{
  "fused_qkv": true,
  "muon_scale": "original",
  "momentum": 0.95
}
Rows from block 4 of a small audio frame classifier, named by matrix and row number. Rows with one number belong to one neuron. Each number is 500 + 25 x the weight over its row's rms, rounded and kept within 0 to 999. All counts start at 0. Numbers have three digits each.
Before each neuron's rows are labels from the 100 clips, of 14976, where the neuron reaches its largest size: "loudest band" is the band of the loudest frequency at the time of the peak. Only what is clearly more common there than usual is listed. The data: tunes sung on syllables by a formant synthesiser.
# gate: second MLP gate (model.blocks.4.mlp.gate.weight, 512x192), inputs 0-63
# fc1: second MLP up (model.blocks.4.mlp.fc1.weight, 512x192), inputs 0-63
# fc2: second MLP down (model.blocks.4.mlp.fc2.weight, 192x512, transposed), outputs 0-63

loudest band: 500 to 1000 Hz
gate.231:514498527441467515524481479486502507503500483497468528486465463498509529531576503504464469424488512484506482490505485506535480520506521462486481490510470516483514494528465513480489507515488549
fc1.231:483505462499539476487493550522521487509481523462493417499497560503462460552410512481508494522548495535481497513518520506485506489500499514505533505467516468518494513519497486497478492515499468
fc2.231:513496534509499502550500499480469509523548491516473548508467527495484559440433512447489475501491451500507483497513487484532500479488500458489541500484482489538494497474507517496492491496514451

loudest band: 4000 to 8000 Hz
gate.254:489525497537489504510487495529532455526517504489485494501557531470461529493512478499478476476492507538488504535517480505535478506475490484498468503472509478465521507525491521543509513495502521
fc1.254:522477527506476547467534509472473468525490493472492534524535479504489543493471494500505489506492473480477578502505513499535526479469506494518514495492458508441556509524457470543519540498537532
fc2.254:514510498518564531472480482501506472516514520506477475523520524507528522526509519516508486514464525545519492460479505493509552508452518543553475493465508485465490526496527531478501491500502475

loudest band: 250 to 500 Hz
gate.70:499526514503476516494536487486434532473482483511509481518504477504505472519514477513463529497498517507478491476461482532482523520475479467469513519492464538510515525537478509488467486535479532
fc1.70:501525505513534521484468500531502500523475500518472479477481523538493539501503510497507500472500481504528529482442511508516481531522503520546454482517542463498472471506479566512462487486529480
fc2.70:522501501487500538518485504535490533501521471481480475497503520488522476439522462474523534506552529495466501521515512475540508486493486468515513489504511550441537517474473485465471500494510478

loudest band: 250 to 500 Hz
gate.487:561509511479516495512537495489535520511491517541475491501514491466512509488492473493482454491523506537488474515461501514513500497510487490507509482474502487515479492498523497541454477486531518
fc1.487:485490525501497528504455469475516536499506548537517535496518539484516521503478482461522504448505529477494519488477500524477477502482502483524525483466507500514472507492483459523493545496536506
fc2.487:541510461510490551501474493501518482517488524452517518499501526524495517503496460484497535498504470528474505472541499517469469519447548539500508484525503507498509490497526512496511469458530446

loudest band: 250 to 500 Hz
gate.315:492519529473493525473501514504522536503504471458491506541491470475498455521487474494475483488476475498499465512497538536562536478524523513519486517551505504500505481502488540499526505516510547
fc1.315:530492475504532473536496489494472478499485493528484480516501493509494530514519480532477489520512510499520553479511471491413477507471478507469491495461510485527499516521493481504442519493496463
fc2.315:524500494530523587475497524539460521520469460509512536511458498471530497557491502465485511510528527498477463511507509510485490486511538504478487487521511529471528472451501544471505503495486514

loudest band: 250 to 500 Hz
gate.387:521470518489492528484500491472499531501495512482485506506485517498484471481412489480541514493469541490492504506490523454496465536482488502545545468467483488495533493489499561494531471503546511
fc1.387:470464509490500538503488500483494505500507512490477477509477500511530454518448500495542513497485505454477550502491494494477516503458506490482520487481486506479523483505480527500519478516554483
fc2.387:541483457489519449500506493486493452497505462481508488496561527528462537483536522503506502526498482540461500462548473515470492510499492484493474507517506486447512493472523507493503518518495507

loudest band: 500 to 1000 Hz
gate.455:516513471514477539521514520507512513502483481478517496464516489490448499448513462498539480514505482536491545501484461478488514491523484481452461482518509500489467519521505456510512503537499485
fc1.455:536483442499520502485502494501541521486497480493508495474506496550501500484492456488560528497475447524462546522503499481513493493504508509485507477493530505520480527539491463504471493520536484
fc2.455:502517487476493535511480500499526481532512518488542491479461501514511504440586493478501490538517557502446490464474522470464447473485515486505523501504532486531475504501523530481541483520452512

loudest band: 2000 to 4000 Hz
gate.4:527516501482485479502501534537493505483477497475499504507463540488485518470447469464496512495468513504504487509530484548500489472490506518514542502539500484453497512534531508509498522461491484
fc1.4:537533534498494509495489504537518479453497497506533459525491497541470489515486494506465515533470510472489483542527512494509516465493513516518491474484526506480486509504583488494509527466514512
fc2.4:481518487506523492523540526460499456493488475534475536506485514499512508523475493457498549482481508500508539549456486508486508527500501494485528492499503505527512484529499553494466486486534487

loudest band: 500 to 1000 Hz
gate.134:488482510488496508496515458504542467496493501515506520472499503470499501513531450506467519527528511544471515494494498455515530480440507482490478504492528453492472465524487492552480474496558507
fc1.134:498495502480511499516495511496491504511523499515517461435513484484485489553494516513461504484462503452491465466484528531501429516522540519496525481538457488528512511489516493463483490470511493
fc2.134:475523493473472517498499502514508490516505517532483476495466510486494488463427550470508523505525455491476466551500492487473470491494499485523497534525470517483493524498519528521478497477499499

loudest band: 2000 to 4000 Hz
gate.60:548490471555523524497496488486509484511532484502445536493503524505546466486472486500504516479495506462527475514459534505497473469517488463524494475534520545505485480482495547434450481491531488
fc1.60:519474480505495508483461531506503518497513517506492520483534538505515467496540470497472518474503514469483475480496517515462541497484477511544464488538516475505463477558479534462479499525495478
fc2.60:509478506473501508503497524520500519466498502408493504534487498499542458444516502523549495526475477501559525496549515461471505503518526449516492497459504455500497506540500498547475429503488553

loudest band: 250 to 500 Hz
gate.446:529532509499487492506529510465460508514463494533445483519533470487504495475468537534539491456521503506505455484515500522499511501557510514507449485476477546480484496500494477520530478488498482
fc1.446:507470463532477490504477506495533530498526519475535486479437495484516507523509499488514505542496487514482548541491501478491470493522521464497490486528517463487513497531480514506502524513494525
fc2.446:500510453523464524516520491495529514505536537529517498468559514517495524486490529511467499495491554496495497522482471501502523496504495510470493511511509456533505504508496492520462509499511518

loudest band: 4000 to 8000 Hz
gate.486:495475508472511527486457491482482539524468505503485468475490493531484511505459463538473520522524487599516456477524532468530483484526475513512497554525484498480469491543483488533472512486508538
fc1.486:502529520489479517537480491487524478477493495525573493482478520453522501481534521479508462521516494520489553499482537463494487470465525421516514491510510510532500465496513528506483503460457507
fc2.486:507487495516535484510494499508514440503479483480515479522491502496475510603656483463511510516514488466496503493518518523501522505493509493516591525495526504484483508442520527499493482475502526

loudest band: 250 to 500 Hz
gate.46:530517549544497530511504519535521531523520518459490489468495476490520482505501483473505483506526525479496496467483471464465502568480523457517492462538467464491524516490511522535485478588499518
fc1.46:495478501497481514527488526502496539522527498478505562518505502498515437497527458485467503497529510463513471507508480495474552541506512473497494463526483434491509491490485477529474486534516527
fc2.46:479482456488486552486511508491481530526516527442505486502584507481528456458495506539501473560513493532461478501557521500466476513520517547496495516526493525511508468490502483500456524550508485

loudest band: 2000 to 4000 Hz
gate.368:500499544514489497549493484559480546506481527553488462473503504472481477478513521477474490519494479511497470499505468522549514504510511542469475485555548460500503487522510514465485505470506464
fc1.368:492530471475512497484493537505507475507538472494522530531512513497497540529469488466528490499471531534528486541475496456425486510516503476528489526473477487489475531497492485495502491494495504
fc2.368:511507453485523478526479438474513493468472494436498459480501545493478482520511447466517476479487544501519482485521496518528509477506466514553524535521563531487489501557469511499509517494498512

loudest band: 500 to 1000 Hz
gate.85:513543475516461520514486486491464457508506543509480491490493501451475504492489469495515511515527490500539520473512474475481503516516507512479517513532540511517533485525483507474518493539510448
fc1.85:511507498497468482522526524440551467489528500501483480512539510534447494537501464535501499507477477486479492472499469487514471492531490518509470480503498517476499485504470501544508505435509455
fc2.85:534459522529510454490510524502517465495479550462473535451419487439526520522506489494533466491502512556523499533467526503498494514542498489477501523507503494493494516484466511508479513488482537

loudest band: 500 to 1000 Hz
gate.359:476487465473528476517508482473427514514513466499504479508534482513486484499554488552552506474524494491534503514482474493503512528544475526490444468549491528453496510512530465508494526468525478
fc1.359:514486498543447502499476494486517481498535532532462415495545488519517489514516523534486480465526503510516475482496526466499535509482516503528476475525499527519482478504532486485501491473490490
fc2.359:490475529497445479524484498445466446511516518503483516487514525467501506513457511455510474526482521525497498541523489512486473514485478534491530473462527482480494530562475503457475576495511523

loudest band: 2000 to 4000 Hz
gate.67:531501534492492475524487540471484503512525553477508504490505459459509500512516491489513522512484539503503502500512458469506509527512533457444490499476486501519486491526559491491481493471509519
fc1.67:484533471545513502507462527487488511522496510491524463524531531525502506480476496506507496505486510499525452503470517476513505528485502458500519512494526497484491526468515500453485515507486536
fc2.67:519495524488501510506478544500475500500477446482497547556495535517471506457489507490557476503547468513470538507488501527511519520537516498495511508502464524530515461520512451500500512519497502

loudest band: 250 to 500 Hz
gate.500:505488460497459534527516491505473476478521459498499519471526488540508519493513477533496520509481489507485504496508514463488487482505534501498450492530484525490511485503502538463512476508539475
fc1.500:504461500535520563489453487473548560492505511519513476506516485506520494504473502492537506490496497501479529490474461490454472474493541494489485479559508529503477463502482533498475487526513503
fc2.500:494551492472520445480474490526504482479498520509483524504515524557524522476527468530518460532477476504495519475501518547530499457481540467551502511521512485507536499492487487492460542490464515

loudest band: 250 to 500 Hz
gate.365:534465493524501503488494525460494522510555506521480492492476457485492493504498447515530507531478522470519491490492460488466480491526495561476477474491500486502500540519487492518469477495476487
fc1.365:501501498516533512479502501506461546525502527510466495514504503480491500479487486503504497503494549438500489514471448484492545497488512550451489473503545518443476504499517459520512495503502506
fc2.365:445528503514518476535522529477503513482497537460501504491461510500540528471556523489520511518505467514486536488510541472497501503511510545489512499494528494473546467538508512483544516498487523

loudest band: 250 to 500 Hz
gate.161:498520506475532475508458500525508478504491471493530483504540532522536517477495484507469493510479483502477517494489502533448465481508521490452515502488501477532505511522476473511477521519523493
fc1.161:467471519525495507503507470482503489539467467501493519476506505457476530493496501463483541506457467450484528519493443500465473512518478489505494534521519473495512527498521503475518524507491503
fc2.161:517482530497506507467479519514465499496503553488488466506521496503499530484496525491519500502509487483419456479504481499519521462509482513509497444544507491485454519494502458502499480485468530

loudest band: 250 to 500 Hz
gate.140:525506502537543543497494478466533493496485492543521486526521452523542479466494498474477507492478490504498477512530504501489511518508491478426498476483501505475518463528546546534491498515546534
fc1.140:536514482523538550506526487481510510531484489518516503506544466513549524498526528489479494541470488472511518529513484500508496526521471509498535505499474510484488487503535533517486491499515537
fc2.140:480481480486513473511444502557501472498485482492525467525512510505465529524522518493533540488490528483464515500514497507454471516508477522499469460506530494514510485495489467464467488466488466

loudest band: 250 to 500 Hz
gate.135:506509529521483465486517493463502496510487535495509520475481513483518483444461506524504535486464566481441488467477528515467491543546483460487506511501563491526507508540491481538467458488506435
fc1.135:483534456429525498543494528500507529483487485525517479500506492477468508531529507524494486506547486528543509526505433482546550507470477511499472498515486508483491481454491517432513516464477502
fc2.135:480483499506479479504470535474497555535513497471494463454535494521513504475481503493508534490471535496527529463462434500527545515520463575484508510452508569516494498556542480455491538468492456

loudest band: 2000 to 4000 Hz
gate.319:518480499493492498523467506440545490509504507467473524494503487507536483534462456469523508475522566537492541520494498501508488525530478530484497509482501490484499489490558442494464470484468515
fc1.319:475528475445445461496503487472481468527499501497516478496476519537553512517516523440498499509488491472551486513459509476525498462516501534491503503497491479493524481494505480472490507458482510
fc2.319:518461476518495517509494492535520478517567512513499493529533525499414497484513522478475514476459494472506454556482524530486493508452501530514507511481493506503538541534485528488482530531496482

loudest band: 2000 to 4000 Hz
gate.112:545488468478529515502529474529511498506471508487504457486527463463498487558505482501535482521515489538516546443491527480495512501526505468528458529520492509504520500505479551514508496507504500
fc1.112:525518499549486509510515508465516510465523499502511457496546503546475476492480496513525482482444533505451566489488498482501482492504528503505458513463521500527498510527554487463483487538500463
fc2.112:517507498514521515515471536465479478507492577509472473515468484485476509512497525521528505545503489446496495511468489485497498490511516482499498513489468434487526520536497526493509463487508510

loudest band: 500 to 1000 Hz
gate.150:539477476499489476500475539465534543502514506483483456491512495469492445527528516506512479553488490554500431528516497551479497475480490543482483518504471482524501465486491498498488511459511441
fc1.150:517473483528536515537486537508504517483488489512499494487509497488494454491525496500528481591492494484547470500523503486460533511516497518460474516481475489519512491466507492459525511474521492
fc2.150:480511494502446456512506537515489494515516556506497518489474522536524500511507498495515532481487533490429493527451473468528489476516498528506556502505517514504495497523519508493492550472504506

loudest band: 250 to 500 Hz
gate.230:510501521478491494524466507532526525507518485501524459483534503490494470508526486504517536532493507506499546494528515494592505503553528473479526515518510466492493501501488531488499495490517497
fc1.230:508476473528507479497550514483495472485498496484472503497473457499486548467487494479492492438465500494517467500472528532446453502517456537491487498510513516514515493506502482544511507478477510
fc2.230:517526498494485545468519487538457508516504552535515525499486469483532503539500496490503508490473535515516482457481539457492487492477516502509513483496502504538506494451472510449513502489504478

loudest band: 250 to 500 Hz
gate.247:466546511496568505478549502535533490499458513474488472532483459536523483510520473451519503509479484484468444497509504529529469486547529492500521503504471452526489492493500542530496518513515521
fc1.247:506461493494433479514467499477500541514530465496477494487490528479480517490455532574476509532542503507536543493494514463464540494484461489491466497493560510479511500516512468518484466476484477
fc2.247:495532508495501542476537513495529486514476548527516492511512510520469543483492521470522473507509532518536563434484510535501480488521492519521501501537465513460499515474482432468491541490531506

loudest band: 250 to 500 Hz
gate.174:428552512499559538522509464509481490498485538517500533490508528509504482506456496470510503521487488511472497514530464499525532529492503517566551510501491489530533476480472489442478513525482526
fc1.174:497545498478524500502503496494534524507492533492470496517484493497500468535470511464546490515496512516490475498503499530514513535480510510548531533522481486511517476487475493428466544494501473
fc2.174:524537529480494470479535461487516532468479508528506520495529489492493503470484492510471562468492503496495480538461451477541505454484448477455503463524460451481486498524525529498486508532448477

loudest band: 1000 to 2000 Hz
gate.444:467490547483506486503472500512472481526527501505504470502474504494453491506441483549489495508496510512500499460481498555482501491448528560484464493510474514485501532524469454479485527511503508
fc1.444:522509436482495472479518508490498468493500514487469531496526503482504520487542500420543491483508479487535479494513482471503525505470522501498493513499514465497529510499543521527510484474530487
fc2.444:481538497494494522503472414531551480493509449397480528480473528502528509510491509498507569481506527471426523493464520491503422536521518501496500522495485510485495501531503515488523498473491503

loudest band: 2000 to 4000 Hz
gate.87:452507477482484526470475496454516515504512499459482504477521448516473485509501495510531511518450505525470518530511525515485498488480529458487495549447498459508540461479521516542499490520502507
fc1.87:536512487561551508529528491541496500481505503512520484514491538499484485508492550477491515488534469491485481490490520510492516500532474535524512498522466521526489561543508473477486490473515537
fc2.87:533479508454507511478493478513489545507511517558461524530510525508491486496488513498509494487491509511511511501500542466485492490518484518519504483555519548507513480515513508471487470526487466

loudest band: 1000 to 2000 Hz
gate.91:515502524499507492549499504506527511468504516470515448477520508540484525485532508519498499494511497508496517511518515479469487513533466534442536548552469455464497489522509541504507511523491498
fc1.91:501515484500481537491504510496489535507500518529475529498491516473529512502472504468530491484474499496530503536491459518513519454490535460556487457482527512525491515530492444493489485496525538
fc2.91:497478472523528492518480499495521445515522502511481494507521508485485510501481502538507476504494518467512500477551516512509517509513459523520514521513526491490497545472518493493533476526466493

loudest band: 500 to 1000 Hz
gate.375:549491470520506498518513502471451478535455536516473509509482545503489508512523505500559509479502498469511447510528461504492496553513491474510552507491494535508545542488504475468508494500498539
fc1.375:522529498518518519524479476491485500527467528534499481494489500494514500526509512524545511481520485480512467503510475489486529501539499459445537499511527550506471494437497488476497519494502529
fc2.375:515477456491547461476497505522496482496467496471472514519489476516515550492534473468511509480473505530475497558490527513531498480529481495518482513484486496512498501481557491508507484520501524

loudest band: 250 to 500 Hz
gate.345:496516503500493457513494509495466514481467500495525535488503517453502527512455471515495522542477499485456463509479509478430495472561538545502492511533472565461540495506456502496507536486523466
fc1.345:541542473509494538510514498540518522506470505511494486502481515476471472479490560506472492492461525493493538483534482463510511550501508514459482465525489495538506483464498506488576521495437522
fc2.345:515533521489471509533515486471515482499507510503501506481496519527506503532525476496507487481494509474476519496490494520522565487534507477510524514485492494487516519531482501498498503510477493

loudest band: 250 to 500 Hz
gate.484:460503525491484538512507490478498482504492478493520499474503524494492508494481550554537467521497476456510512492506505430529490482507505514468467442515520498498490523488518472524515524475464459
fc1.484:453497532482481492577525500528518494522471501506510466496486517489502475479484525527493481518535487505539481489520518478514490474522499489476513467479512499472468499483513478498516486506459501
fc2.484:487480515520487529508504483527501471470507496486524515509485448505518510537467551520549507498476521511527476513515485486512474488520499536478550476494554495479505509511480563531557471504503492

loudest band: 2000 to 4000 Hz
gate.139:491514469515534489499530511493466527495477505514505529522504479487522489486498521526459503492519513456526465499509497496486497498509485524466473469555512526477473460527496509521511505504502480
fc1.139:532524517482485481520501470519558456497502550501476505486512473533526458476517503477472496467456503461507504538486520511539470543479481457482503476494508498495508469492507499502509501463505482
fc2.139:477471494496455552514495466470518514504506491481501501525504473511504515508430563494517493524524477520472484555499523531471477482540482528487427445482485507514519539474548560518491491490537488

loudest band: 250 to 500 Hz
gate.9:506509448515525532532497500493478483505493489505491486509544460481500489470449473424506516536504510511484508505538489545488501513496500520504474472511495542524486585498506511497502437514501500
fc1.9:480477460523530489501480463491508513504492504533475456528506453449516454468448514451502527508484481511480527538510481574525503484469510508493520467476510512535518532502468505497434495534504499
fc2.9:487496525503514491531505473489438522550466494517506490545537512509486508501515502525509458526534557495496473503476544491526494490468501533488451496510478503492515508504493471516483481521500463

loudest band: 500 to 1000 Hz
gate.239:548528481522479445490475490524489447488517503505463536513510480536509496488461512506505541486485553486481482535498444522521536517501483544501495494451479490510501503492486532495515518519489475
fc1.239:503490478492503511491490512499488491503510462493528512511492500466505490526494443505481468474506446502526494471477517420504510469501522444489531508546519518491530502511480484534488551501495505
fc2.239:516511479543470531498519481504480506485521495498494485549489489502494479501493494496524465446498529438536449578479467494518526510502492534496494502502466516507498456477534506496510505493498518

loudest band: 2000 to 4000 Hz
gate.98:477500511508481496496473489522515464508504489490510550491510468471514476474517477551480491466476482466484447495485516510463475490477532469563531520497558521512490529503518473506460448513558487
fc1.98:504487494484508523480484509491455492478494474506478426456473483520490523531446523468497468533500478506479532529505506509542513544497489514470471466543473500535514498493526544505517504502501500
fc2.98:484457504497503504525487499516514497489525503503535479486532459486506538506486540474521496501467518467488507549534465537549503505540480494476519526474518479494514519515485487454485521446507478

loudest band: 4000 to 8000 Hz
gate.21:519504475491520504517492510499513532509501547498563488458462530505502481525479468541516496478525461495509518511486469479455516511523513525489471496507473488505480486520474522532475458528457438
fc1.21:488514482484527526534485505477531506491499520518551531540516505503514483483499489502477470528496500461497565494476497503482474498481473511518534520441503473515490447561478546439503541493463518
fc2.21:536506492517517500498508471498503473473501529499482551481476532528487532526487506504486501521509514548501520494503463530527495517478517542477550458540503511463517496482503491480488514489467476

loudest band: 250 to 500 Hz
gate.125:522498496504422533528444479520510513527496529471437501521489467515531513504504509500477505512481492515450491514506464485572495511440480485466511507533527533474506478520489497488553530476494487
fc1.125:502516494450497507508467482514531515510495543441473481509448492512567484523489506488511532449509533495484535474480518537561497525447477516513508521531501507512526497473471511529461509446507513
fc2.125:533484491509455520542502504501499499496501500493505505524495485511488482501469547476464552495492526537443484468489517501534443503495454548500450508488497504525531490551510517521482482473487505

loudest band: 500 to 1000 Hz
gate.130:466492488500496527480453501520499500471496512521519496486505541506528522502529458541507535483495513521492496515504503497496504468540440466489502507489544473472496460518485484508516508498580523
fc1.130:520496496429519519511514483492539481501473496503491478469519513478481490519480530464467527512527523507505496465478490506505452545473532509513472471539513526479497473484510534483490521485534545
fc2.130:528484529491449477512495494495495495490465523478479467481542511577481522524487483508518483527507446495468485485561527500504533492489480496521484513476467477449501489461515466526535561484499540

loudest band: 250 to 500 Hz
gate.103:505514531510492466479487475486488520502503519515496492478499492514519539425489553492465468526489530497514474519482480472496506519520496456452536478474495475480536488516502506533486516506497492
fc1.103:515525479486477477505465514506507448452526502500522482495511496511516481427488508526484504504496498542518486494489509441517486484524494510448524466490507495502494483477504472495447554522496490
fc2.103:528538509530449525455497504481494478476468480511514487510472460488517511503486510525512510474427488516511471542529499486475474499478494509491455543510469478467511522568527485513509515487506497

loudest band: 250 to 500 Hz
gate.184:479463495489491506490505507471496470512514486469501479502526480470527496551486570478518470495512519497458480488545473464485529507498475479534510488499495484521536482504442537526469487518470508
fc1.184:552519471511549465508506467518510548515500501525468490491453497533472501475497471488487498518489492484529513532455495535510474487515527521491485531465501519483503525487550484488520499498543519
fc2.184:494501508509456526469445513496506474484519486492499517515567491488521500541543460454497461508465475488496483462463484525486494514476539509520495491478515492488495490520553493520499575524494525

loudest band: 500 to 1000 Hz
gate.249:480524486491474517483444524537499488460483533534505527544504501490520525482500484475480499547485479469477493514568518507532495445534537479548467501492511513486509521531550517502514528513501455
fc1.249:508488499498495486506527499469514508542529446492494475471476503507489512477520482491501505463509493540536490486447472491521531546504472510495531490464496500532497471509439518507503451507499518
fc2.249:515536507508496501461507503444528502517556462500545482512511533523512496510490502500506509493478506507457498464469506496491526487528531500493456494515509497511504497511501462493492467474493466

loudest band: 500 to 1000 Hz
gate.207:456453505474490530516476503540492471471500509472492541535499479478481564475553507508498472467520467498479529527484451506542532492507464545508493518518493495498480476476524525476554444489502508
fc1.207:495522502487488517518507537471552516457519537521491508486486509488526520478508500497501497543481475504528498474528453508513498466519501492538497488531491503479493550475511487484530484533490456
fc2.207:489491514529514529472509512452486522493506487504487492445512474493531499532484509541478544492478495531516484486508528507483483453473500492549530516515497479521515478498515482504506482487529540

loudest band: 250 to 500 Hz
gate.438:488521534549527522519512444506509541477510524441475538523519463518519529523517468502526459459488522500501471470499520467479516499502490527510507504450478517473540493506476560457484504527524501
fc1.438:468510534550508515499526488499526487512513544446495502502517484525479517523532509494577484476493531500468478473525497473470522507481449524474498503445506535486571493457478516440494543506495506
fc2.438:506540519495511496525515473517488496510451557577504534526495512502463479471525507485499513513482506488515409491463514508525526509509496464491512487450504510546497470547515479520462457471496509

loudest band: 1000 to 2000 Hz
gate.223:518441528512474519510502487479504494539491506557487513489501473510519516538504511501464502520507533529535522458521502533448479506524551484519476515446463530472465518488518525506487516503509496
fc1.223:484508509504504538474472452505486507473491490444500501478510533491499478471502493483545511469463501479464491477467485477540496480498465522482507488573499537526523468534481508503468496523503469
fc2.223:462481484494537509499488493521459473511491543528515455536504476500470498503477508493550483513485530492490531522497529474486585522519529457463507500546476517532486529497541488537484487511494491

loudest band: 1000 to 2000 Hz
gate.36:491497491498510481499512517515516439534498482537470510504509462476516476449483485541454504493484534488515518504480485446538494529530491511498518503512534538499494468518533510449482464498521545
fc1.36:464512527512388502515491485491487480514473500458530502478470547490495544548493495524511490491525493483493494510458515549479527464527529500519483492482479461481490495504514508481507517472489474
fc2.36:477506532510505460517535510498470470540481499525474494487489431487447542457454524472481509501494528526493491502503505475501501475506485565521537532463460527502472510492516497476493465515509556

loudest band: 2000 to 4000 Hz
gate.351:501492502483528507496512519508475469499514510573467481482486501475499470531473496491496477468477519509537507473498474465538550466488502479492483526488524509466482528555496494500528490511465490
fc1.351:498485500536476554485476469523493494494506499465550508492501497512509509504526548478503532537529509501462512560518503509469445489488537528499485455492508461522525458495487510534438489512534494
fc2.351:507510520505515471508496499470536502507511523483463502466553496508534509449497526471506534487485502512523490478488523519528516494512496554508477473474509511509508485489481539500494476511526485

loudest band: 1000 to 2000 Hz
gate.343:520473483477518476511466512488510457539535479500480495527500480493465522463501495467500495460504521546521491507488517447481510504571510539522527507502455475502513489497476465455459471522499499
fc1.343:537503494509497548499515507530487486521427505523487563494490514470493484535476469526493516523515485524516513523476469496518500498457544466525490502530489475505479502514483544544480530508519490
fc2.343:485531514493496499488503478479494527517431512478491484509523489500464465494533503502520530501422468537480513510519492577519562485501501502489491472515483521512492481473520421537494510498486475

loudest band: 1000 to 2000 Hz
gate.193:479482456490507478511495498457498547517505492463470519513475494515491481497491456544526526507508485494518479482518506529469498480492447500507485452551499491489553532564517507545481480432511516
fc1.193:464517462541569515541497472440502536496511464486438519509470520516471481492477481526535449491502494508501482512545522531518478505488501506536535476542534476476491494461552488539454487516506512
fc2.193:503486488474489516488486493491508496497450516507527433483532477489523528506510493495466530523501533518514511490481524529516516481479474527495478484546503526468490471498503504463505544500546502

loudest band: 2000 to 4000 Hz
gate.507:513455503520498505537497492466542526498515488491504549479516457518470475519517489525496485510497508469501468527442464526513508511513550488495505462551527512516507502497484533482491490507505488
fc1.507:520500516479522517477480447448484501559483531504476480496479528513496528474512474506477531539474511506512519501512482503549488512549498498451534520484484472508492516531526471452479506501493518
fc2.507:503485513537523491493504447548462539490459516514513540518554492489501478471545513516508502501549497456529472546502507501485520468464527493518509492553518538481522558477492536502516490531512528